A small contrastive audio-text model, trained from scratch.
Model: log mel input, encoder arch transformer, encoder norm layernorm, encoder activation quick_gelu, encoder moe expert_choice, encoder num experts 32, encoder layers 12, encoder width 160, text encoder layers 6, text encoder norm layernorm.
Training: adamw at rate 0.0013, 3500 steps, batches of 128.
Data: trained on melodies that start on their tonic, played by one synthesised instrument, 26041 training examples, 17.2 epochs.
Rows from block 7 of the audio encoder of a small contrastive audio-text model, named by matrix and row number. Rows with one number within an expert belong to one neuron, the router's apart. Each number is 128 + 24 x the weight over its row's rms, rounded and kept within 0 to 255. All counts start at 0. Numbers have three digits each.
After each expert's rows are labels from the 100 clips, of 14976, where the router gives the expert most weight on average: "peak on" is the class under the peak. Only what is clearly more common there than usual is listed. The data: melodies that start on their tonic, played by one synthesised instrument. In brackets: how many of the 100.
# router: router (encoder.blocks.7.mlp.router.weight, 32x160), inputs 80-159
# up: expert up (encoder.blocks.7.mlp.up, 32x160x160), inputs 80-159
# down: expert down (encoder.blocks.7.mlp.down, 32x160x160, transposed), outputs 80-159

# expert 0
router.0:106141121148128109145082091158114141134110108107120115124112148162127111141109161089117107117095134157153131145105155080073116124145102111123157146088121131130141147151151140154090077111141142090151124124138169152141128132143126138095096103
up.0:125098099111086115160151163110139139140135140179116100137123106131152134121140171133130170155161099093167176068131128132151159161164146140121147125119103092124083144106147124100154198122132127165109152154114103114138128120156136144176112135
down.0:149104136081128114161147127124118116126155122154094089147127109098161133134159142145156099158101110153126155091153124121060110144143114139148147086077080154104099158153117099113097151129118095127087125160126122119147117131130171129148154126
up.1:126125149144145143170094113157104070092170133129171110127158111142126138128134165140134088093157159161135134124117140112147129112128112112144129062135133098131097118106105148113129104129146140128105109147146139185116140141082121148112142134
down.1:144133139164130049126122102145126114135091108134138095124130098129107148132116092190104099149112126134122137137156126130098101131113136134113116136110122111116148129100133105114174113132103162099084085136111150108131137131125135142123173121
up.2:136089127130145149134092121125144086082129154120127125126127125137107124089165119102121128109121173113084174154144158138143117120111124125093122144131137122118167178101127121094148146148150102169114135104098157125120087142109098098099146153
down.2:181123102148125117154111118116098125142140145102085116133103153116144141117123093130142104133139124176140110125114175103110077168102129142089102123119142117112116141134130148164096150157135119101120123116160150124174130082164143184136098107
up.3:113140141110146165131107122138150109102085082086152126117138121121161129126130158142161141138127170113121130116095120154167096082128073158106126132152139150142093085125121170190128147103148078111086156165122112160140119124116096125121173148
down.3:089153127172110111103122155127094113141105063103160112123154082175141112107143097114126156104119116130145133130127146094146113120121135112123094120115120126162136105076135085148173093108118128076126131121120144131137169094081175126109159144
up.4:179124142121132119111088192129180094123090157120093107152143089075151122118187116147173119159125135127112131121142129106189126131119119122153148139092129146131112101160094123132132151156146094163080102174071122131090109103116106143106102088
down.4:115114089155156149104132110104121131122117143082115100136102128124145128146064151098125120089126142154172085106074151129149119165097123121150102136127132147137162130108093148097164142138153145154132179110142129167132145147081131114133109149
up.5:124121141119138153135140156120181097128142128147117120113132126143093151121142145200086123143107136123127148137172159123104124096175125140126147133114113145081140147138143147137162143117104136139160116118104174131135060134156110137125074129
down.5:128140113157107131159116137104143105130114136179113126135122115124162133144128108105150143141118148099122117111129139115136114147139094096104141114118089119148139164138138107109100122101123124144142135141073181144119208112139098064146122143
up.6:114120124165106165072088135115140133140139104110138165072127138159094114118159093073152160126101109119129148145147134148131147097117080165174139113135139137128157133080121083123163141152095110129105117113122130139107094130106081147084126098
down.6:123152118158101112154103109129129105139130172113127129112086138097082188110107109129158087158136120136112151126178166170113104143055115114129128130117135193135116173138138157138141146124153115114122096128144148144125139169113100125103123157
up.7:189133094128121179072150121138171165109126123119154177137196075139133113185148145111091124150095113122154092131142118107112144139105074083115138123128147185128127139099164153087142138138087084149114131155115136153096116114112110117136156121
down.7:096137124102164119080128123151096134139145132138164101093134116172138129135136115057119132111144148102136136142148153127129149086111066172104162143128136177086128120093167129138134170126125143132096094189133126133148156130113137152093108146
up.8:181113109114145140138144130124136157127126133137111110117102182078118093110149136168137136134141119140129130111142148159148172127111111143122165103154117174144129120177146166115146167131125166164107134139116169140099118141091132143145108137
down.8:144160166123152141140124092107158144113166110141145100123126162136130133092106161074097117143106137152135155106139138158105155178145117127136147146072150129161086106107099132143111130132080081098129117102119106148125117111119112123128142132
peak on: G#4 (42)

# expert 13
router.13:148131149150089091136147118151081123149123096152146086114091144152169091149114115139087112125130122163155107183093082105083114161135114128092122133095117122120122168112116084178100128149126139090120175155134154130160140097172143139118152108
up.0:108081112121117150160132126139114099138127118141086106092101140127097128142103078141145168136121074133068128108100139140139132095108176104111093130128102121114100159111119130134125103124119132133158164103166085093196104151149152122153076115
down.0:105160094083133105139135160146118166135121153158099079127138124110126141149121129128165136157140135114115127072126138131171086167102127175113173135104115132096126136170125109112090105093101130134104092153092146146132140095119124146145134159
up.1:129131166134145136125122117153078093147141056079136129114105104134141087070118100151104159114125164139145128143124108130117120144123124088090111125172106129173143112075132096138145115140116146151122127103130097118144165125125137119133155153
down.1:091106131131138106115131114116116139119132147129124095156138086139125126149129126165109169150133148150131143147085084114127120150146119100121149157144097107144119171095100139107126122104098119090156123167132095134165178145180128133165158174
up.2:168136097140119095114096179141131094091148160141122077097130113141101115140179150149143133106110114141118149112114122114123122111110147136138128104128136116123103148127108155156087174163166117135113126144123134123126074121173149167074129116
down.2:116095077092157148126110155117111067110116132147122146123128168151128102138144147131134157082115113154132099101110105113101103132121093143147095115086135154100117186140148156146106140152147118169108173091128133119146112097159144139120148084
up.3:144126106150135117154115172157117113105140160129118109088149112150130114154177173126134119094122084130161158114140121153105091117102129153135101095102097174098096146136095114140103153184143117103127161158122149130119078119166162145078142100
down.3:134140117119156145157094139117112078085090121133154108097149136135111129134171172136143145061100134139159131130149124130155103113139090112145093163112134151099089174142109155138126192132149128170094165099116172115138152118159127123124121109
up.4:120139097126133103128110175094112125094130110137116122140141177101125147126167082078151121132102128118098154136168129182119166110138113107149129104128149130130161142156144128080115120141124083115121081103084119132109124136113137123138108086
down.4:141107103139116115138150122099168141159126129153121118148136147119152112110118177168131098137116129116153096107119116066191133155137116134104132133123117102143138107129176145100141099126136166131114101148157088102154141106138100102151144172
up.5:146088151154130152107105140145142050106105177125122116127157122126125127130162116127143103138158116121133137135121098137147128079124135167139174142118124122137127079167153135117146145177081149129133167143089159118127093123078143144125137138
down.5:159127123091145095133124155135134144107080122147156167122148136135117111132154133092159104162171153181145138140120157094116108090076156136138103107068132134113112127139156155101115162102163086169143140101158131104132150119069133084130127106
up.6:106118137118143144117109121093161149103116150124104114110142152143145126121112126095138103170127141113104156103164127167147135094142157159149143105117175111126128131122116095117144121167105125152152143095108119140148102155098102119103107084
down.6:166127110116075052098133142121140143134127139119122112115131115127172132100119123147178171145125150113144132104146174143183138132108137163090111097127098108131105122152148138136123085115116139101134110129138163148174148103158148105161130158
up.7:077131116117153133150166130138109153127156106086148126143111119151121115090096152130147160122125135101102134096139134161172134146114175109122127128152128156183086110106107156157117137105153161150164123140138094165153123083148113091153071145
down.7:097127142116139090123109108146117114126109151215074093158196108115093155139178132146108108173150107127123161103122147096136132159122128147127156139140134150088113127153108135113109128149091138089125109121078183122143147124130143143114127105
up.8:111175156134102097106143129123117197139127144084126127148101167121119149105135167148122141103119101133115103111163175158141087146135110116131127139155134131110110115127118138133108097158150123122118138133120098125157150083148193093137100153
down.8:148131168146154147117132091125109102133137142099124133147105139113162129136091094123093145112104114095134136134170158140122126089138110158119107142153128132154151151152151109104141090184151112131131109130076115132120131131132132114135118103
peak on: C#3 (51)

# expert 11
router.11:094144115119109123133095127164088170171126134129140104130126104173138116138140141100088102122137109123143114138117122104105157171124119117154132174097103150129109117096136152139127111113087120093125115174169128111133130102095126108101087107
up.1:115088143165130123145123165143107118157144148159134078146151099115118106097132134105145053114139147124111167138135129160134101112116095163105151168154155144107127116108098117096129109181131174140086139146141107130139103178130096173143099134
down.1:131144151144123203137100089095144142112144106140143111136064115147100126122106121094107162142087133123167095144072132139123153170139138141113165106137110123135130112125138105118131153151123133110115155109108126134130087129092110139167145131
up.2:140097172144113142160132149144129134087130130124094105122128142080110159134163121116133129128099123105103147105107112143167178073114180145114142147115132121132133157133111120070141150129098159149128130078101112120114126150129100099155098160
down.2:136120152154109096145139131102139152129138072091101160111085124135167112151115121144086140160122112111167105113101155108155122160098140158136137087098163119137156114099128142134180133165099156137117140129078137123071157130108101137128113139
up.3:188102129091137075132146140067124135137112084101119096190156072115157131142114156130155145169150150075135121119102125118160094141141127112105124072095096105163129099115138156123108118099121156154158105153137135137146145133110117104137117134
down.3:128150113167151117142118132158091098104158134158107158082121138135106146155100090104095105113090106154126128164139137161135087091124133135113123125116161158131160146122123117114102167125090122134117137097131103143110078096133145154124093175
up.4:136117123087135137103092110157164093138128125073139110169166111149186128116121101135160103133137111099158124093157130148126135139087121093126125107137106129129132097173145140127135114114112140143162127187110098102161171092083120159144122114
down.4:114170124126144123160109121148133087140156123140137130129127090119103097132098132116135114098128131121146160124115122121138110128156118092108149082115120165101092117115130124131140183074094135092130146149152126157156088137146143121097133162
up.5:135101076190139118159123121112149123136123146100108139106085135117115149124106125161160123127100088127107138129140144172115147100132143125164073118120129129116159161114137187130123100082160100118108118121126139132134086177122144112150108127
down.5:142149139093102116144161091098181151140129159147121133088116185096119142082135129151111111148123117162157146116165143145064138096119135193097131115128118161112171112142133107141172145147122119122125158117134096126125089144121131153175153147
up.6:134129099116099097143118104132131157139157147163113186102102118126102120106118123161110125150127137154135123112114139148128084137091161143094132107157129132156146169107093112123114110121143183132157173108125108105205146132154124115145116120
down.6:134128134065106115069126127104157137115081124106130165096131180117109114101166130137180115110111129120102058161124139162158113122124106139149106114147161095110094116112151136104107125137126113141131143144131136135112155063095138138125145103
up.7:123115150127138121132158139118096153156129140124110133119141134124154095106107141127101100102139100132146120129125136143136120138150118135195109112148133068130120121131097135178114113154145076155143139155124120098108134159151121111124160144
down.7:146151113087153074142112153136131148085120159160114115133140140136121160173138086122109134196095108103147165132134131125148182125120128124118109139136096142086120158159105124103100134125101149122100092125088093147107129139153149164164111139
up.8:141125107131125186164126121111106095135169121097133141115079154126111133115110112121146131129112075132134153119146124161113133103106151121146122144096142098150161142147144145134119112102150125154112138095116144153122109141108159114135098101
down.8:133163151118142080144153080116131142120126156168151104090106151109090134119148125131114107147126092122130142113154127134063119091114130169079139146128169127104139144161147104091147138135140130140100120131131129112105103150112125114114122142
up.9:116142138150150127162124114187139131104118183153077125144098150124142166130129090125119108090108149128070156158126159117112125149111162145072130147124146143100172170132119101128106167137114186118108124114108123134132084153132110132095098153
down.9:141107115116087140145160183110179118116101133131117144111097122090132172147121154110129109150122108106148083087123102164135126107138128148106133081116124149116121107113145153152166115083154139144110130173119139147096134153106101146120142131
peak on: A2 (27)

# expert 9
router.9:115162153105100090121111072173098165132110143122129143093123158130161161100062083095129104137128086167113096152114154094105124131145131133137105157117113123119138137110136109136099075149113117115154149108140176121149150097137146130107121131
up.1:139083170152130100140120166119157111139106131138103125133100117108114137165169141149120140124120146142113126093153133159140139114129183147094154127135121120142167137140123160077166154120111154152148090103123058095129110162145156161183163112
down.1:136136158129140097098150163145176117124134118165119143120134134137136098161164147131101143149167126140153093119106124142115155125166099091133121165147155112156147132152079164087122131094145126118191101117126080123130141124143126190134110112
up.2:156101167123130091160156154101137156103104150171132120098157094093125101175154153135126123139093160157166138120118091119131113117151124165143124131098146126118129103132131153109159185138115152137152139098122079125102092130087089160163170167
down.2:131135127123111125145129149142151147133147106160127138142136164138121116150135176084125162108138156148132100118154165128136136180106116120157154150089168123161159136159095142116133121080103139097143118125157120145124107103110114101138163128
up.3:117116145143117138149139131131132118110097162117122121113141120136141149079130098117106123077128110156139096150144119150127121129177121140118124131127151172110099084129164111142163167106107105158112148116127142130134113115107116162117171145
down.3:160096107129116141115120107105101128139139111113186137095111138152155160160117099153149137140115104110141078142145112144094117123106089166117140100135123154081126176140165111116121130107179172118116153122141171118160086110157101152112132133
up.4:121118105119138105098073165131151129096124145140101107164130142131116158133136135115143137147141157115128176139136144121167128129125141123117123173169122166126105163142119105104071136142126126097119097110099122132132110118143118133128102124
down.4:132163168138137157155143137148199130112155117086135142145134119142090139123166121137146184092151107122090152120097129078134076143128161115147090131113120134132139166143059143160109153083139148081119147084152120152120122144148125161131108122
up.5:123134172122113130077135113163127137135104139133074113096171123157141123051126092121080159072119157108112088154135136153131122136153127157120109153145107098085089123114137105153123136112127097125119151107124149135162111128097140138097138153
down.5:154127135176101138114126117117103111134112141098140130111112145154149161128118123154182113123096114114186099111104101149095110104125105111120121113117122154092100139096140070159129156121147112117102145132131131117125113129132143134153133153
up.6:132117120185145128111134144130114100160151143138139125159088120127111134108136153143150161116128165126134145111111105117146082115134103145118117137133130076116116116128102167153115111103153102128135122144165097109125108119150112130121155178
down.6:130143096111133128109186162137177155155105146139141132187113120125108103132104121135116130145186107086100089085118132106141079120124103147140122160168130115127095100145130161186156156086151140122089110120157122120106135154171104114130123108
up.7:118131112139134131121073127118108071081169103128105111127160112115142140146115124109158156140113133110162143141145137136136158152128104078121115096121143120145107128103110178150112134143150112107144147146118097168135121116129142134140117123
down.7:072116107118104108118141134153130155129150084180137079162127121127150139120171124137124162155147146098162148088148147068148166161123146101135123138115149115159140124136103132094091119146169177123128130129095144138144171140168131118116104154
up.8:116106113162113068128136150106125126129132134078084097174158109125120082125162162130156143143105138106119193114120150155174144112113120121119154128125085124150092154144113137101117168134118110159099098160093133112103163087147158147152115145
down.8:075131149150135094094127157138079121083098149153078131104152145155082136104136147157079108089137183153151134134133123138137111116114120137158088130153154106148155135123102134129125087185094154139161103131098126122125120100122139133109134123
up.9:126099137189121149107111147152149100135116116110133128154133114099066144175136170139131139105114109138168150126118115105101121107095130171131108119104175134102130125113135156104176151141182112143163143122126097133092084168127112132136173159
down.9:115125112098132104135150119132175142135129110129117117177102113136125129157117142119143171136123120135119113104121106112182106153132159123131135182140144140129089141107117127128121149064109124126082097116146095157095158133085103165164115114
peak on: no note (92)

# expert 30
router.30:089149093149101145120126117122116129116153123112116116140101138150120113098112102098093067153140112154086098133124127091086145166156152145098144155104100096138142165126162089169121112154155151124155142118145159112139178101130165138132154142
up.0:125146115151143145136118132126149141110138120134125121108112147116085135132151118067146126110137091114122122105189113136121137103123144168142120113105144161103104154116156128141145078124119135081104124138123129104110089125109139131129163129
down.0:124077154176128122121117099153103144132125121136111064132136149109088126102153117128085179170108091125111153092104152134097115121152141164110103133103144101100143133141139126124119096124116103106146136104120098079137146121145130113144121129
up.1:141091133110170158099165148081160123080120140099141133168154095127138086128121151119131111146131145099126116160141146154144130094102099159146131076095143116090162090089129147122131183136125113156119120160093133141135097113141095137111153102
down.1:134137111165110137085138128146121087140136142152136123114114137091147140094137145120119111128118126116096175109112158107137093150115081178155090174127143151131156116148141111155112126157156135129130108138126075112125101138097136165127124146
up.2:153070124113171121142137120088137127119131122151143111104159110149136111130145135121106121127131172099134151133132091160148096105108089141089160132110158135153120095059096119091110122134096146145131128161099108098106170106114112139160162147
down.2:100086113113120107145148106133105130122119154127114148123149127147116109146148091159121100144101157155169149114129128111097099090159096114134148121109072115132096177116140138153150144137166155205123106149127140104118153149128137108134120127
up.3:117149135164099146097095151144125131138114089095152154142083127158122127102120135125115163091096110156126115151090128086141127132131159125126125137108188108156149127088134068146175123093104148092138158104121150119147095113117101156102184101
down.3:153083160128121170109141142155162168113119072147149133132128144109108131188092125131157142133151132118116109117146105145072135118134150147174152144127141163069108159157127143119167153130095139127137114106116138133159092163119101100133145132
up.4:197093132107111108134134114086127094098148141117135141126126124109121111141110112148132157158165158121141116176111111132142126068097082111081133125138122136081178093132126112094144140152125120161134095173123119137111139151132103142136126135
down.4:122156096123104109141091161116127086112150101138091079113167087102131103152150148145099107127138107129132148193131151121143110096130104122130111117145094136120127150123143106161139176154131129129070117126147108129131117130149121138115104128
up.5:109162093121117133100100149139147163115079107102165144146105126173159138090108103109132160118107122116152115120076082111081145118131155124163147158111159123117120100075088132122101121125077123130098174109115152121100106138100129153118163083
down.5:124113115151115167159093138138127145116108114137139149184112107160124178167128118086135119156117073127156172125150127105160162125143162112164139149076111133110126114121100120142120141118116212117181127138164092128121096139092076150130143148
up.6:110110142142093115084140167140146169111108112090146118123110140139088138087126109088109094116130139114164118106106145115121101123134157117095115102105135102129125120073135111147151127105107132103162155146122099146141128121099098139088151122
down.6:124058166136092133148102112111118128157100159151124142104117123134148125175096107135123115109157092129123115099116143135153190127169147132170148138155147126121115161177146158118128161103101151129163122103135094142155122175143125131181140118
up.7:110142136161167149156064151116134080122091150142162111166132135159153159061101130116117132152116135103137118124144125109139140166131109119089133144131111132158128119178116119140133121122108170126149121129091089147126101100164114160142134085
down.7:146096157072111114098149137091124157132123145107127084140134113139183152120101132114136130109157116172140096110130089139091094169118134124097111111105127150119082158114130139139129119132097111148144138113127104111133117143135119075153149181
up.8:145102124162154105129142181125114149126144157138093138148148125136128114134108175100088173173104127127097121112114139071118110134167157128165151098124117125159129137126123132110150148124085112146147154089145133136144063146102103137121131128
down.8:139099165110180136151135147137160085121125101118130178144148114106138156109101084140102134143134111116124126137168131129148099114149123086130113117127103139098131110177202095155177118129125128140151088134073134157099130159127121159135139107
peak on: C5 (54)

# expert 17
router.17:116151098140123106090123101165061134157135135088112152130105140157166097102090144080110111145109130120087104178090107102111110174131150104111155105111114136125106121112092141182135080137111140113126166158132149106155175088101128104114147132
up.1:105107133118167147143161157157130125088152078117129116098150108125104127134186122147125138098113158125107133144172122152156145095189146146127136118105187107149138157117154144164133108112154129138103120167135115148135125176115110109102146166
down.1:140087125127134146100134106146108109094163110166129128148192103153117137184150138113093124101153100110162152154108155088094117145142097110148112114121159197133130101084117132164173124142113117116120145114141131120102143190134113152138169157
up.2:133105140133123158125151113129173148127072084102132125163146128146116094133129188152148171117094124123174143141124086148102109121115136147127128110126101103125101118079092110120152103136101123115125124133157102107105147114169091120144164143
down.2:183160118152159125165165089096101125166166131096125143116139120138145078099113154135121144146090128119142118093146095096151075121121155159098171087116097102099100114119121091113135110102124112141155166135109148088097190143098125142147167142
up.3:159104134126139157116186111119107153144136129126129111160101159112195117089104142108131112155139170100098108134138154123102109149146134092089128117177120150146110107096124119156128124102093123149142125165118121097090130139111165124125145150
down.3:154139130134139140150141091145152173115124139118110156162114115118103143131160134161119125128119128125154073112155103153153109140096129174113137096124150101077109097147127077081123159117150143124105112153106160069124132105129131126147154166
up.4:107106105109103109127113198084136125122112129120117140114196129132132150159149105104125148175134139122147102142138129105163157120086151131104123114127111105097159163135124124115150128127121149134137159121104137101167130143109102081154166114
down.4:120080124122146139090079140137108094119075119130123099158150139142169139178112179080193113136148120152146138164146066127103153157143149137154108140092145148140112150092118162143119124111097097101128121110125108112153104134136097087136112088
up.5:089132129090109131115171130176114138124108137147133111135125127115122110129156128124106149140119121173116135177104140138149134095140120109117070103152185067166112142118133101146113097111070115089142136109115156111166159132135150107095139100
down.5:110136123168094088103158144117173137108145114173158156110105128081077149106170119188146096123118125116145103104121123126136094135135124136085130101124123161116125162113137129103157128131178105158107088122147113098123101142148168139135170173
up.6:137122148149169179110147137128185143117166149114122174065136151101080098125177130137134127095104136125148138139156099201158144092136097138140146125147140139175150118132121112101123152146167090163105120112142116132126118144156127120123117107
down.6:120104133157134157087126132115124080113161116110153103144173134111130163132137129077136101083150142158094129142146099102155120119151134108131081114138135159124122107074133151127181138113122108119139134135119108127107098111100100135115112137
up.7:092154126084140111130107100129104137142116151126140089122146124155159142093123111119140124101130143131143115158111111119121125170135123127089141091134151111093158123115099117123118127097124141140145121092160188165074162118109100090062116148
down.7:125128129151133145162172119169159115076110130138126174105135124109076169136133118153158131106095138129122109121144146128127109098121104139116122086145165154119143114135162100102167094135178154127111097136101137118143108157117091114120178146
up.8:088141111136137119085155113130075157126132127111139115141100100147169122078125130094136124113115155158110106148104136097082114157127149136099101108113154092122120148114109105162115102095102169085156096114147166142106131121123152080098132149
down.8:121115146163145118139137087123166129129119163112120179062105144124094110123155127157089127120096119143170143114150122130110112093099101167117123084174147128126129122130132106101172109115160105136089094132155127141111160160104080125097171126
up.9:150116162139140122144157145097138130159101138121115135119104135103139126128137119126164149159119142095178146113180091148139133146119106099110124152130090129131106152152122154089117113158122136168096147143109095064163124123113120136172117128
down.9:158160083118082119102142178089089153157122148155143133152134090151171129120121165102116126172138091130137104150120110089108126194109153127136138122099131081137132126134120145165110164134094136126126141143116164120152161097138103137108145096
peak on: no note (69)

# expert 14
router.14:117167136159096092116129081108084136111149153124156141115087112139154083098105108122078136136097112114101134139103141097102110180136097110147128104093088125111111123127153142156111090119122113107123183176164151137119145134136110100114154184
up.0:135137101129092119155137132151162152125106138116124155074123086168120088162156181144106132113090119108132134121134147148128127129118095131127122079150103165122102080114138075114118150136108120121097150168148150138105103092106137073085152143
down.0:101160151147105142112157123131132109167129110133143145099071131155096120151110138073146091109092096117118132151149116131087118148134112140135152103111118213085114147100162131105141096130102135139080129136134129171130119092091126144070140123
up.1:120053156140174144143105133097167094067147111116113118132178145137128136115146154123131121151124163134114155122123122158131167085140137160138077094131174111190128130141141139103140139165148114148128103154130126137139091139139091139120127108
down.1:118096124118109122106145121158092132153156146100141129135119093143135114116112128140154139151130156090142118138127108123111114166095125120165127119114152105101135094129081142133108106123126092111213131106137140149113115141139121112135117142
up.2:120106109121171129105143126099123148105114097106118101120145155110132175152153111103167151119081137122119124110096120151167136113116145169145113095142124104117114111145094112067149156126162108148084131070087127138153113141114119106137140111
down.2:091115079082138185121129119174154119138121104153166122138104093152121109129130108138096132129131147128177087162086094130128138122113094140114161138168122120136135105133090104098090113102117158097144117120126122110093105127130149150099136123
up.3:136117153151146146148101131137139100108122092107104167131119121151114090122153121090134140115104125125145113127129115148098162114102144105125128136145126128184149117125103177152158106163164091166142120123123122133131116074110137133183124084
down.3:146116116113106121115119107144209133115154134143107121140137134099139140136088131173114181146160076125129099121118162092109093130124145146107110150130151114110135169106088137161170105114125136101154141129155159146077134146148117168095145163
up.4:109133087105122125171119174098124124108126129120128137140133138124142152145150133092159134147103153125157158113132091120122172098128154141118114129095121109095133138169097167150121160110125139143149115093109114118138116147094094130123135111
down.4:087079125103169127147136160150141129135137113125125161127173105126111132137129086135096121140106141079143124113104118116127156157105163112157174124139130072129176137152112089123089097091091135135131115115113113097111104139115107150151129144
up.5:093163131159108149157150101147117125065167149169113136114127143103133094119114177158084141143122130118131126136141158143160110107109111136087087121178108177135119119139161102110092127156082133091127156136145117130165103139093164109093138150
down.5:123128145145108133114148133102119108146117129101176099107129129126128115119143123141101143121128089102124162177122182098124115127137096088162173095152117185145112111075154116138147122172112136135113129126154110142168128150124134146128173081
up.6:155133106089087114156121124126140132111093105103087139089123094153126081166170176127113124096098123161140132115130148123126120153131100156116144097109101159133093090126117134127120158162106133139098142169158146150133132076113168092136172142
down.6:100125141163105157121138110122113106160132103123149129109075118189116097157129110068107079126111129149125152138141151117113121120125087141127156121105134191125139105102114129086135097142129127141102181158119095134134107105072097114108115096
up.7:145120093172117102095131159134119122123121097124127156176156146160159114085098113099174150154090158140133102127127095151095106160099142124114129141134137124146121113113102147083100150141111071118106104114115121127093126140144174153138170096
down.7:147107132161121124119123120158109107140136142122123121141094120114146137135091088135115139121114110125124141104074099131136121075131140114131119135097111102124138145133130162147100110125112178115189114106197113108129147167172114146122097166
up.8:161114081170131134110137110126129099092103122100130156091144123150121090124167185153150093108122115096158162125149152167151124120105100124146139101164085161131112110119164099103151140134134115146097155177135135167114104115107124107132146138
down.8:120161144166153137084135149130123114166147139130144132092146111132098131109162111065103109116103116118132103184121159130094115119176116125142124126086091173124103120126186070105155128151123117170112147158138116141150094125108126149110140099
peak on: G#4 (73)

# expert 31
router.31:116153091128130125143177099155140099118121127123144142111137162173112135159114086089091109166099101162112084156122094096107136168115136140162134172115134149079153163133115124149102089113112122110126166102127142164143152105125155148125108096
up.0:151098124098068106121139104174103124090153147151126122113122164147156175145127140103104114158151130150149143174159141112129163122106108124127145142165123139124187115168172084145087105137155163147153100129105151096128155125117124122112116107
down.0:159148112132127116181140132076124145122109147138116120133136154099125170142117135130122147154121089104153157100154122108143133098115132130104142150111092127103141162172114143088111102135145137142135098145117130123131156165120101116182122138
up.1:120076116157140136153146118111111135108098113063100132103129094116110116151129146141111100112114138151102120134134149160107115140142112115097105102113155169146155111109167066089167157140120150146116142149155126140135115131096156133112141152
down.1:154144062116104119152142118116135118145097136080135141105114153154151144104118161136135103104140106106148135115093102200157111145130109117115135108108133164142110045098166134116141120114120156125094130157140139141139135084108111080111136107
up.2:127158123128133163145156076131135135145144138117100150117145127157113084129151137093153131111118173113115123086124090114151182154109088082165105159148121136120065136131106129112143154111097127137117155143161109150134090106167119121092107103
down.2:178116107094152146091122117168112137160150123123133113112175109144154092161191132091168118110134108152114123132091098191119140186141119097155134123132108108134082084115138130123117136121078135113136154092155142160117119074155152155126105120
up.3:114077162127169112157154150114138123127098126162140169124123121123107132170150116107144133129161141124109100140125126086150144134133138113134127084114141164157108128160122152119155156117135130142118132133108135171133137135165124125150103147
down.3:122162138142115135146121065104162071090120126098148161122105140141126144134106101109080110092107136122096144153175176138127154137120124110085134104163133186148167095125166108113161121110135128134122129148127132130146143128106145158115157119
up.4:137115108099123164137123131151108118126076121132123122098131103142122130061145159149129122144134164111141198128141101134129129121089114115120110122135117114153148084126106142132102112168095114127143110124110128103173114115128116098099116147
down.4:138168139139106134138152173105139123089029137107157182090095169133138135120108128120118088129132139107152118118127104151127124126110079103108169117203102144119128159129120108102179088117134134181086142160172114106131165111104102114146169138
up.5:104163117125159159132109094154138121145175118097180137163140116152109108137086139091126128115134142139082085096140102113140145121146149113145123131152143108100098127132082146136104131102128068110175147140147116142109120059108123167151124098
down.5:118122153101141171092091113145107137147177155114141076121143104153164118121180158096148126120149125144157125122132114146148167107162093102153144121134125103138065109138132133110106101169119119105180130121122122135077145095162137142116124144
up.6:108136134146172160104152121117170123152098104163180143100105139134134123119121082126116126128121154107161093195106093108125198115096113126134149149162171145152156117108102142138138124086162124152088126146131122092084099135100117165095105130
down.6:128115160110106127155124131139106145146148132134152081166131108107200116108163180122197117136157137096141108087154125139160129119151139127156129118105132110144061101102138151118114107120094102135120115143135156165130143108126165123113114122
up.7:132142125124102146162107152158089110106132108165116135154156119124129105119137113117111146151132110143110148160148163148120107081144118050131151166121078132090133144159153117116111140147135101110174137102137112171130088129162147120136111126
down.7:142146097122134140139127165128098149119100086095098117155119102126157114094144155157136160119113122120126153092118140087158129159148160139139093128125083101158103197134094134122135129128118111084164126091118120133159161154159114173146101125
up.8:143132145150097092135131165118107162116082154120122129137103124119145125155088114151150152109152167129150094135088122135135149164103160157106123105107136110130124141076111151132187143137108160127150124124100072138113109134126094126125116104
down.8:144112131155097129150108156139130093076119087119171181122108116132110170086117109121122101138115150120125134156075116134105117093126134133106108106108143111161197125140154102117166107129145128140108112122117165128138137117100125150121139121
peak on: G#5 (34)